From a checkpoint of a small image deblurring model: 32-pixel images.
Rows from block 4, named by matrix and row number. Each number is 500 + 50 x the weight over its row's rms, rounded and kept within 0 to 999. All counts start at 0. Numbers have three digits each.
# conv: 3x3 conv (model.mid.0.conv.weight, 256x256x3x3, standardized in use), inputs 162-170, a 3x3 kernel for each
conv.15:459471543519506471468544488483440511552605488513482552531486502495512429433419413468426554499400549520614503433479467455423470565381547511476503505534398480586501523467557505606574519535520530510480468609481534533546470500507479577454569483465
conv.16:521418529505622544477538531476521555467514448494443513582467506497468554463543543483541515542477520530348534559582489582546508460411429424525571562574515476474460501495421524543487489491429572442454569410448543491410452530546561539518427431537
conv.17:508495457462564516564527554541431421502654489433446440545498449507409574509532593495520546478432442475413621516449539474592485565550574479472506510541447542561512488450453537453470493468530474397509510478520442641443508563480524439546513620615
conv.18:527610473587523512466561518548491569540448483499477481513591511511447504512435542482514508516429525490474482519395444449390575526481476481428541505435454486420594540578543523507480535489532497495468490537548454404434508477478488375561521425551
conv.19:544486417516589554531587558511502515528571536508495478510411497507593518541586404529431492504576508449560410585577564457488543536494570525536493514539522546546491532526494412583548489503557477585496544451559485492494517463507547514512565434478
conv.20:544505492442425461487559487428550531406535439519490489479512445503605474521622486546465544507524498455508527545555476567467480512393528433496527471520407537469498483531453415560449519430483545527512560500497445407480526578474416491418521513453
conv.21:495517554496468439506525525527477551477481439436656471522572410485423511412503491523455535482422563487566490551436548545496541537548594504429455481427441419435476524450456501495509473461532474447483474603545505413507479555546498508539514470520
conv.22:486512565524586526505468469552489530586498544510494520568465558554498558445486441460438539422474482594510563604511492523520555535557508497475435526474502563399463493505513464616525472456597540525497478526584540532463486420493546577535562472591
conv.23:543568534492513449532494487490507433519553500577544499492540528488492536524466549520489505478499553491534459540548489439457515460648451453530482491441515509519427557524561466497494412542577485529456499587520474494503519515517548488535444411482
conv.24:490503526428522401505437511483498472504467508529537511480483535450520592469422503509494485437439490526507535457542502557561460408481582481505467556549572444474565513499484618518503450417503487444462488529497452410583424458540478468602553439496
conv.25:497436469418540484477379493405523570491532483481479449495545479540508514498424481506531452456460446432469504531449474546394440497458453536549480491520464433490584521482414525533482564510532543557472568379552531525424469547486470470487519522555
conv.26:481527417417554479488454510466556449456527509496438548486537470376534538453384462526526445488527462547480475461557475532448403555479516548547505481466540603502527464511475496510482542474484515511526573552480511562585466489469471515443541561469
conv.27:514524577490468468349558514457451446436503380557423488508474552561563484416545487549495597492600525518410447440464464536555472504478625437495504402430534517519549480470438505454504510457557585474477510475395553443615435580468522484543458516547
conv.28:506499557501509492459443494539515452469438543514490471491451499452473432466468504444480523534558552466506490469481587531473545554433522453626546582441507494540543484520542475579481545593525532411456529541492608597501503511522489446473527528517
conv.29:520485481503560529506437466502509554532554514448462457426403586508573541542526535543451509535570558492489455505620496508494504491491566479551476508495427469496431488620464462592529444453443446565489513586535531529514483562532466479446491501444
conv.30:503435462433619527471463492594557478540470452500450513484536515474627398482557496529511478577441547483422565501506527511515529483532469469444497467465491454490541481487542458435559489488455505478569507392512460514514548444481460493525540457594
conv.31:520535489504508543467497558517577474435571493489407413512508518523543466484352510559468503432493390494524466630510498654477571442534533544515538562485529445598571467535528523389503543444558593507476517504571477523529502541514546521416527507555
conv.32:516478426538538511513519512402498499492449510490539576480512519517511479482512498530519457508560551482468539478400519397506627463452438577585496473454492406475456482492440474493497547566537532491506403477485510673439501481500457539488485513559
conv.33:466475536422594602582608425460539520523569454542478441572436421514403555473544496492542477552431546525427477509535481503430481551457431438554477427421500512493492540440503523437545502497463586520463545452467537562516537584469430414574527424444
conv.34:481567426495442492492498494579411578443572428484532500489458409449412370454469448499459506515443422530440539511413493564498571480508493570472560538557547514562512459501587490588454431475574543552468468528573471596497523540512534480549472457495
conv.35:578500487513564499574489547498444435514461525499594491483461428524536473553218481514502439451507549587505520510471475472490410526579524521508486470552557473434480511461468483501547532469534499573482460546453425545539505515528438434505563459446
conv.36:578509614494528443489487527439476435581546434451610509471439472546596413433433453454578503522488540440511565519485414548488546499546505563375467600500548470538445464510482556467508441609484547416482487538543472475609486544473517426449567525573
conv.37:501481511518591482482484495483545499490465570436572573482468521477566589543443500492526541571531508525560479520523548490445446536411459484526499467460427490453488526487426527569513508555506551543567538587597537523411514488464459446533407420461
conv.38:527503502447525541500555448454513486500498459549631504462489436414548523574489392470528526518401524431585468457540475454537560453467588552466540476547595474586485510533536526469417493541514483519516404516463539365552528527497485630540503461313
conv.39:480447467581675628478507539502486518517633469442511451479489469409498524463547557530533557536537446506525403479544448477572520495532485468522473580566513532516563406366380424466400489541517480484501475456381432506554439461586522552463543569548
conv.40:465478487470510527535514525467469478493505368538394534437420490461520489590504454454472441578554504513491524472505513468548461615581550400558430416455493478431470464454553528566589498536471567486508583626580487493529434517545524549467444529381
conv.41:566486552510580530476483462542557535494597514509539428511494518493590479510537406489575368447535516513439459534470551605588517560460394455498591507484540563550403594416529498483481523448470495377537513485443532546503490529413585471426491465576
conv.42:447555482563522531555544443488464478456580432473371477491494459583532502574504464415438496437470583549367562527340540515450485504464499479473519489365501496535528541467568575555519507435439565372510519573529509584493531462591472440641486499492
conv.43:498500432531479501539563478535544478497523489509557445551494504539599520479468551523444491587542644494525410555427553468364337535509500494578451550582432452512470477578425502459529511521557489452521439511527480480575503405479511585612469492558
conv.44:507578526500553435479476508509420569493443530448489511528550494403451481560418481472410462535432500489533422524373509550415538509393579501435536433467586469557524585518491539574529606539558570471435529546565492474519539509444500512472551552614
conv.45:514537458506422528465352500488510551521461500463525462375430370555410475566465522423427472497477433572508517520441545438625579538425519473516507502522476631509552526490474472517568495478450481516535507551561462502542554559503590428593503548448
conv.46:536486502481532446573398530465519527413483462463454533502438533458534415548506460510526430545509512421495533476532417541501557603481458415524557365480488455401545450423496466555469527541457462365492511491557530567456589416573398545427507490455
conv.47:468511443542513418479526444541541464501445469424553507513489483670462471533582569453404557505527491508418469489483530524472440528522445480606449507566570506521504486507472573512447517505533417483472584476447459493504472638586498466494530473503
conv.48:550566483539578487483548500469503478500479479429558506487518432487565456432540504586537495566472478522438522465548574568452517507562490427461513527419495404504405509400491444365458489568524476502454485465493455516485467584480494453452557533584
conv.49:618558556597509450495458466561557504513531425452520528492461507579443513460549544507483460479521455507486531639397460522484453503537547529485567510505507469443463600520531539528471468480460440440557494429475530530422552437526415508460446522497
conv.50:459500495531531522524504508549491520440523386485510453474534512456639507503535421530474574428499421480476472522545429521353588476439485555537415353481486498537514519498479579490492548487554499539458531474539457496570447569430466500500517556434
conv.51:459592512547578486510487444444504550452572535498469433532472506498520468433393525483538490540535552513569488509429514478401499594524483490487527483508588474354487470467521512595483476464554525405546473437497518593545546473484430545541460443467
conv.52:488457500484657476523391489480591527545566451509420503457458473407569489510498539614452518552502481465515473479578489587493527509508536478663398514517531492578479487497530534566460477459522438411540481523547437524507471494517496590496451433515
conv.53:432463493498531515574574444474520457431560357464537431495475572549448518618527429537466483476532556573461567522613507399586495497526478497480460439435509466458428532517480506592460377496558517474483451440458548594476529499488461541409477436511
conv.54:471426570518455531474365498447569472484464480372476423516499548525482537457450533499442401485519475486601537517487507408359468531489525583477543544532541560585471519473503489503504559500529508437415544426576490536510512479508589549535462521564
conv.55:513472496460422504516439588462487501488511400606551431501496515491415426545469612452523521453439470515552441518532490490397539499502381437477568471520608526543487454504505508451434540615487537518507520478491504542542453488642511612396446553495
conv.56:508489465536405476456563467496547545512501442521439480589456552569494497561598486456591596389508403459454574503550477579512566549460466534512554581547515564551491513543488457501469521559465399375459466506438515559417560481553519463471433461502
conv.57:518492499495495480516508502532600459520404438546617460485562528514552500469449502581593523514430537508404480491472481596424500481453497525544446522579592431494469497561472440476521527512533501456527520534509456475498502573501463432518522518537
conv.58:438462488516434499537538511485433488548408482526475410527444561461484470498489558529455521528505506521516460463434549529462512570510477501486431418414484391495463521451522561578528529527574540518465542569469531471492463506446495499526510527515
conv.59:581453558530523538543519591475557493539510545485517494521458546533532496527495491518514480524518576474463581547481549576544419540427473512518487502432441520529562485553471471569575475428487512506489546453555480456416516522451524564613597515460
conv.60:512417493509429554482500558593527482466526437468444540529584467477423444445503501525474535456656555480545512541469405393606478526496414539468493475505457444561544421588547460511580498494487485567563460467534475509521501459493461450519445531589
conv.61:473481487536501506523514532475460509630563574510453497476517433380501448498457514580526504477501444498531557486588473634495551495569394519532530548503604483547423418474536580542535437498442395523504432522561512506453535548520459443567466544573
conv.62:493526471477451466508524495521460510467593519583557469484463459434495520524488544579583503552497506501507455455496562480585543493570415517500453546463555479539489484516535484572448458538454527468422458494509512529514525509449462436422505508536
conv.63:514487548507598581513517483478587463541529477500456526601453520547497528500474417586566525446572571499603518486356460531471523497422486487586483418520521440413537553475616531545559517616506528486534492384466571446486505438500532422476497582545
conv.64:529481527583498522489549545497550466497457578508470459602467537478539559480571564457566464496405474587491606466488570424498519527544410505514514495500503523473490437517486492538462452522479530410475482439449513581528410468553567518496549521457
conv.65:464468548527436428535612431475527560464509521486453491446511514558515431501548436520539562471514513464517418494460448494494513547412584491448481534511515544453583535518536488619557464446600539461449469501492499454498475646487476481482450488507
conv.66:491559498509470445439431517450502528516566499579528553506421478580510602440454468475497525536485531561540458511533574391541464494713444480486513496512512498495492496414434522492564517561572474516598444591542487567571448436442515448537465574544
conv.67:480474466436486564483444500482563499559564498447547479504530553458619449490352512438525423510565495534531424520566475428557443501558510469482460562593384528563504557509525488598443516513489495535529543462508557475497479473470493575403491448527
conv.68:492436510488597509485425427499460531431679550476564488459504495522554545555487435498434492501627502472544511446472504560559597559530408424556535514514467574503448564450453490492520530429448449540430472481464468535391457477540488474493456525578
conv.69:517673495454446422462511543482545547541481498394436494550506432477506470470446525446539496553419565440541527587401595512506493467523499499467477535454429454507527523482475504545502431532538588503524482752536480453551462426453478497494487494491
conv.70:500481463461565515521539553498469443471656531458490473453358480450506395516465450507552489508472466480401573472528496549467482462507570473509522456491507471522449509540439550581512447461493476439518518428525526415507511546511478493446498432514
conv.71:527578476469337494455554522472524588461632483497543432501580547592438458545514534430448424542580432520540497543553565463437554504529491549618509549601549474587480516462532511456562541619566463436463461435507477496505550619448641467412524515494
conv.72:455541450504489583487467466520550549478500414462434505524579387476479613480650498545559561483528556478402483546436579487564514534470514458484490408504469548472517457566480461455606515431502484502517537523525477484533489476504545580508469538527
conv.73:518585489434465473434500539528474507533553417412612469366464520407546527470434432500501406539555550497500430475536538533480465612551525524506456457446505555578476472524507560531517617555494455502505542573528449472538484565479576589609542466473
conv.74:474550424445512468493459501545467405509463402419573457530524540553502379493488459556505480540551642386485478497477497451502503513448452480449520540515521528458533480525507492574504582536463506451531497583484483531460485509568497510478596545468
conv.75:458499508493473469427540479464367512514439572405421414380548400513464521492566520502532527435412566512521528571459456570514495379485452407484573447532416442536495462545532434451409532509529525452455438551433528447492457585475566434506503468537
conv.76:483545377485545428450584517512431638406476537530480546506581459464532501458578529417545544541591556535486482502560457439431527490464495469453431524639568474610540542533475528578575602512481545520437509505438470549565533474558587531526481473494
conv.77:491566529489435612458496490473418480497463462557435537475546502475439494491517449481522483517526508467561486495415452520527495524419576492479498448418516528475503447522533498518374450492424507527515602671488501516469444486545487437515495495436
conv.78:542538527510552534487466499504508519474496556533577463491450469409505473468451458550470503466404452488483451535522458472531543452557485495445546458460474538537518464442442455411456424415504599544546589524555497547558491480501538432504460471444
conv.79:470452537475547537506532505466391457436565561456560450395395518555452364452536527534406560550523498502474457543631388470491480475538510472527548464541464447466548440613454434498564507529607507545427622511479517565503482587442508406461522593541
conv.80:541532501529479539403399575541478512426443517474501489511564510547495517485486521533516585466504521558553415499471541480398521406586539404490457467495534508540489531512517468499408491694513515451471576635474566514503500465515559555521495597584
conv.81:542510459444584502536501478471576504464626533505443432481483459509498519545466485488521500496524479446442506475451469504419525569587429434507560475571569524483498513573508521461563483564524485488558545368471615576541558510450521427444449556506
conv.82:460527401464425449527397427505451558532534506483466485513571403499522410465484532451473575596410572457420515593472565497540542512457497473462499470483432481460527487452446402455509513488452541472461513515455506561524474517430472467536550471467
conv.83:511493472470552495450608540517548539520539539471452527528523520450474529414463535548516470514467453573515478516545526518528467410404570514576599502467496525491553410444404512446492528562528451415455576512404453492579492431445517588558434579471
conv.84:564525471449467507501525498433502498463526447559530464451472394459533585515497474486471486501447480508574480536572409510347422491557504513472465497481495522569522449554429525506519443494501483481373432612469485501517456495518415606563406487506
conv.85:468374580412465486433466577500488410483541381478476485564537504514635417523562441569463535531465468453569411527597352531561528502464527497501504538621440458466534507510547498506496454497571496550433476455545471474430573491500551497473488583427
conv.86:536498465500508506470470494507453455533479552486535454431460546477443498578441472510370510557456475424480490480560459534513451504472623429516493510566494535587440552540504453549554417377567489493488503537499526484482553454518488474534508476542
conv.87:479407471472487474544628526489478469504507495521465525477508512527460518518575510490534493557546445517485527558456487508623484498532503543515474493525484572625527503490444430448513495539512518539525490508506535556512511518491509498572521587497
conv.88:460551530581551587538543602442587493593444494598533533574504516513502499510441507483494470466464539486594549491463471495470440525572460518504447533495497458546514484509523476567476490567478526447509529525458437469452664494460490485463517563478
conv.89:579596499511448478482574504580558525379435479554454513479500461543497637467499508521447535524535461538515427475546474505563481520594501497474497521427499518477575494454490399541519493632429400435475521526456523477529490448531474380510511489470
conv.90:504488514432469570501530458458554547390479488438426472508467517488559501511433415535427487539585506466521483479570458525461563497320544456464515480511529426559545482491467464598490461531448481590538515564479491457596523492504464539504461501566
conv.91:554584443544566425483550481481424431507621432467440485533510457557555543405429515483467493490521532558429495501526458503561360531482539416518513543689488473489587470486493476500439542390543491390466564453446458420649503547574485446571501461529